A small multi-label image tagger, trained from scratch: patch size [6, 6], width 384.
Rows from block 6, named by matrix and row number. Rows with one number belong to one attention dimension. Each number is 50 + 12 x the weight over its row's rms, rounded and kept within 0 to 99. All counts start at 0. After the name is the row's rms in percent of the matrix's.
# v: attention value (model.blocks.6.attn.v.weight, 384x384), inputs 0-63
# proj: attention output (model.blocks.6.attn.proj.weight, 384x384, transposed), outputs 0-63
v.362 095:19 61 64 34 35 59 57 42 43 53 53 36 41 73 65 44 53 57 44 41 51 50 61 43 46 53 63 60 54 32 37 48 23 66 67 48 39 59 54 40 32 50 42 48 59 34 50 65 33 61 29 40 58 71 33 60 42 52 58 42 58 55 42 65
proj.362 095:46 49 51 40 40 32 43 37 45 33 63 59 44 48 52 39 38 31 56 28 52 24 70 43 59 55 17 52 42 37 45 73 36 48 46 63 42 43 66 29 61 62 37 52 55 39 63 36 31 37 60 48 33 34 60 56 37 32 52 59 48 63 58 49
v.363 101:54 55 55 41 51 44 61 67 46 51 48 30 49 59 48 52 62 50 62 48 59 48 82 57 69 48 43 52 65 48 51 26 59 47 46 57 25 46 53 65 34 57 38 48 66 43 26 51 31 59 38 42 50 46 71 64 22 43 67 52 55 37 57 53
proj.363 099:62 52 44 23 58 51 25 44 34 83 61 53 42 44 58 52 77 29 76 40 73 43 45 58 42 37 59 60 62 44 50 48 42 73 41 80 73 63 56 43 47 50 45 51 51 44 67 36 52 48 65 63 44 50 38 52 61 68 48 53 64 38 35 33
v.364 100:44 42 50 73 78 63 16 43 52 52 54 62 42 46 26 53 61 54 30 34 61 49 64 87 35 69 53 57 28 33 39 25 39 50 52 56 54 57 56 42 45 62 46 54 45 59 44 45 54 33 35 84 63 74 51 48 61 45 39 32 44 50 61 50
proj.364 097:59 71 51 50 45 61 63 49 53 55 49 38 57 51 54 48 46 55 53 30 50 60 51 38 36 44 47 40 64 73 63 47 59 53 63 59 46 50 53 68 45 55 59 48 56 42 55 35 65 33 64 38 58 51 54 52 51 57 35 33 50 34 59 52
v.365 099:53 56 38 40 48 49 36 67 48 68 46 64 45 62 62 56 70 52 51 63 56 74 57 58 48 49 59 27 60 34 54 68 51 44 36 47 66 66 71 45 56 64 60 60 59 63 36 28 54 44 45 23 50 66 41 35 56 31 53 55 46 46 57 46
proj.365 098:65 48 38 24 21 52 53 43 46 41 50 42 41 52 57 43 41 43 49 52 38 54 54 41 46 53 36 61 40 67 40 45 52 61 76 45 37 10 41 47 27 43 38 52 41 19 59 65 33 56 45 60 28 44 35 60 44 48 67 51 43 42 65 63
v.366 093:53 44 37 41 55 48 28 38 29 47 50 46 57 43 36 35 43 34 37 29 35 55 48 35 46 43 66 33 47 44 43 66 60 64 35 44 57 36 52 63 51 64 54 56 61 59 49 45 38 44 45 40 57 39 44 27 73 56 46 53 67 53 37 55
proj.366 093:62 62 34 67 48 56 60 57 41 51 44 45 50 55 29 56 46 48 46 50 58 28 47 59 65 49 60 76 40 50 72 40 36 50 75 35 52 36 66 90 60 67 27 49 59 41 38 40 60 39 35 57 61 59 38 46 60 45 55 51 34 53 54 57
v.367 094:65 37 60 51 50 33 68 42 34 70 67 67 47 60 59 41 38 58 71 44 32 70 41 56 44 54 48 59 47 55 54 58 49 33 65 61 50 51 48 42 63 52 67 37 41 55 42 45 35 49 36 57 43 62 47 45 67 68 38 42 43 70 49 53
proj.367 094:39 61 50 48 63 53 43 54 52 54 55 35 52 82 75 46 27 38 67 64 63 47 50 66 49 62 53 52 59 71 31 26 59 49 35 45 49 46 60 44 61 41 44 41 38 46 50 37 58 33 65 50 49 42 56 59 60 43 60 43 54 55 35 54
v.368 099:52 28 59 66 36 22 52 58 39 37 67 66 37 59 54 44 29 50 67 59 35 62 72 72 57 44 60 51 51 42 51 47 49 65 61 65 59 52 52 32 43 41 60 38 34 64 45 45 35 16 34 60 48 48 56 39 52 57 51 65 50 52 57 59
proj.368 100:50 58 28 60 56 41 67 36 55 51 54 41 48 45 59 54 61 58 32 53 55 56 55 43 36 44 48 50 62 58 38 34 33 38 61 25 46 51 33 41 33 56 33 34 64 32 48 59 58 60 24 60 42 40 40 50 43 52 45 52 67 33 29 39
v.369 099:66 57 44 48 48 48 58 53 64 37 48 68 49 30 35 54 48 57 59 56 28 29 42 40 47 61 36 49 59 51 41 44 41 48 57 60 45 38 73 68 61 40 40 33 28 47 57 56 47 36 39 50 40 85 51 66 34 60 15 63 45 60 54 62
proj.369 099:57 36 47 53 55 41 53 52 57 48 44 50 39 55 68 47 47 61 20 28 50 32 59 42 33 17 38 51 51 59 51 56 66 20 49 49 42 66 28 41 32 62 48 60 55 56 45 53 67 52 63 78 41 46 50 43 41 52 63 58 54 58 43 60
v.370 104:43 44 62 60 54 41 41 22 60 75 44 51 33 54 43 73 45 58 59 13 32 38 70 50 62 52 40 53 32 52 42 43 62 61 46 63 42 52 64 59 41 59 32 58 48 45 55 62 50 21 51 42 44 49 52 42 43 43 49 26 38 64 37 75
proj.370 103:49 51 43 52 54 50 50 57 47 30 51 56 45 38 69 53 62 37 79 58 73 53 44 71 50 55 45 53 57 51 26 55 35 46 56 40 46 66 68 32 43 41 83 49 62 42 52 37 49 52 43 63 48 58 50 36 54 65 41 64 63 37 48 37
v.371 107:48 56 59 51 44 50 61 52 45 62 55 27 46 33 48 37 45 50 41 23 54 51 60 59 58 53 49 39 49 56 58 61 35 49 48 35 36 45 48 45 34 40 54 81 37 45 47 39 63 39 39 55 47 53 48 29 40 27 49 40 41 47 53 66
proj.371 105:53 41 39 39 62 54 65 40 48 48 50 47 31 54 41 41 47 43 55 63 45 34 58 52 58 42 68 48 58 44 29 42 64 62 58 43 44 42 63 61 65 58 57 35 75 48 40 45 32 67 56 56 68 53 43 52 67 67 66 55 55 75 50 28
v.372 096:46 62 48 31 32 37 48 59 43 44 38 44 42 60 51 46 50 55 60 70 43 31 46 31 72 50 36 37 46 54 78 33 59 58 71 33 62 29 57 40 56 69 63 25 63 56 53 55 55 57 44 62 32 53 53 40 55 26 33 46 39 55 79 48
proj.372 094:75 52 60 42 46 82 46 60 40 66 55 41 42 27 54 58 30 45 47 39 41 50 21 67 37 52 61 48 49 48 56 50 41 47 49 63 32 24 34 44 62 23 50 57 43 59 72 46 57 51 75 55 72 51 28 36 43 43 57 51 86 47 56 61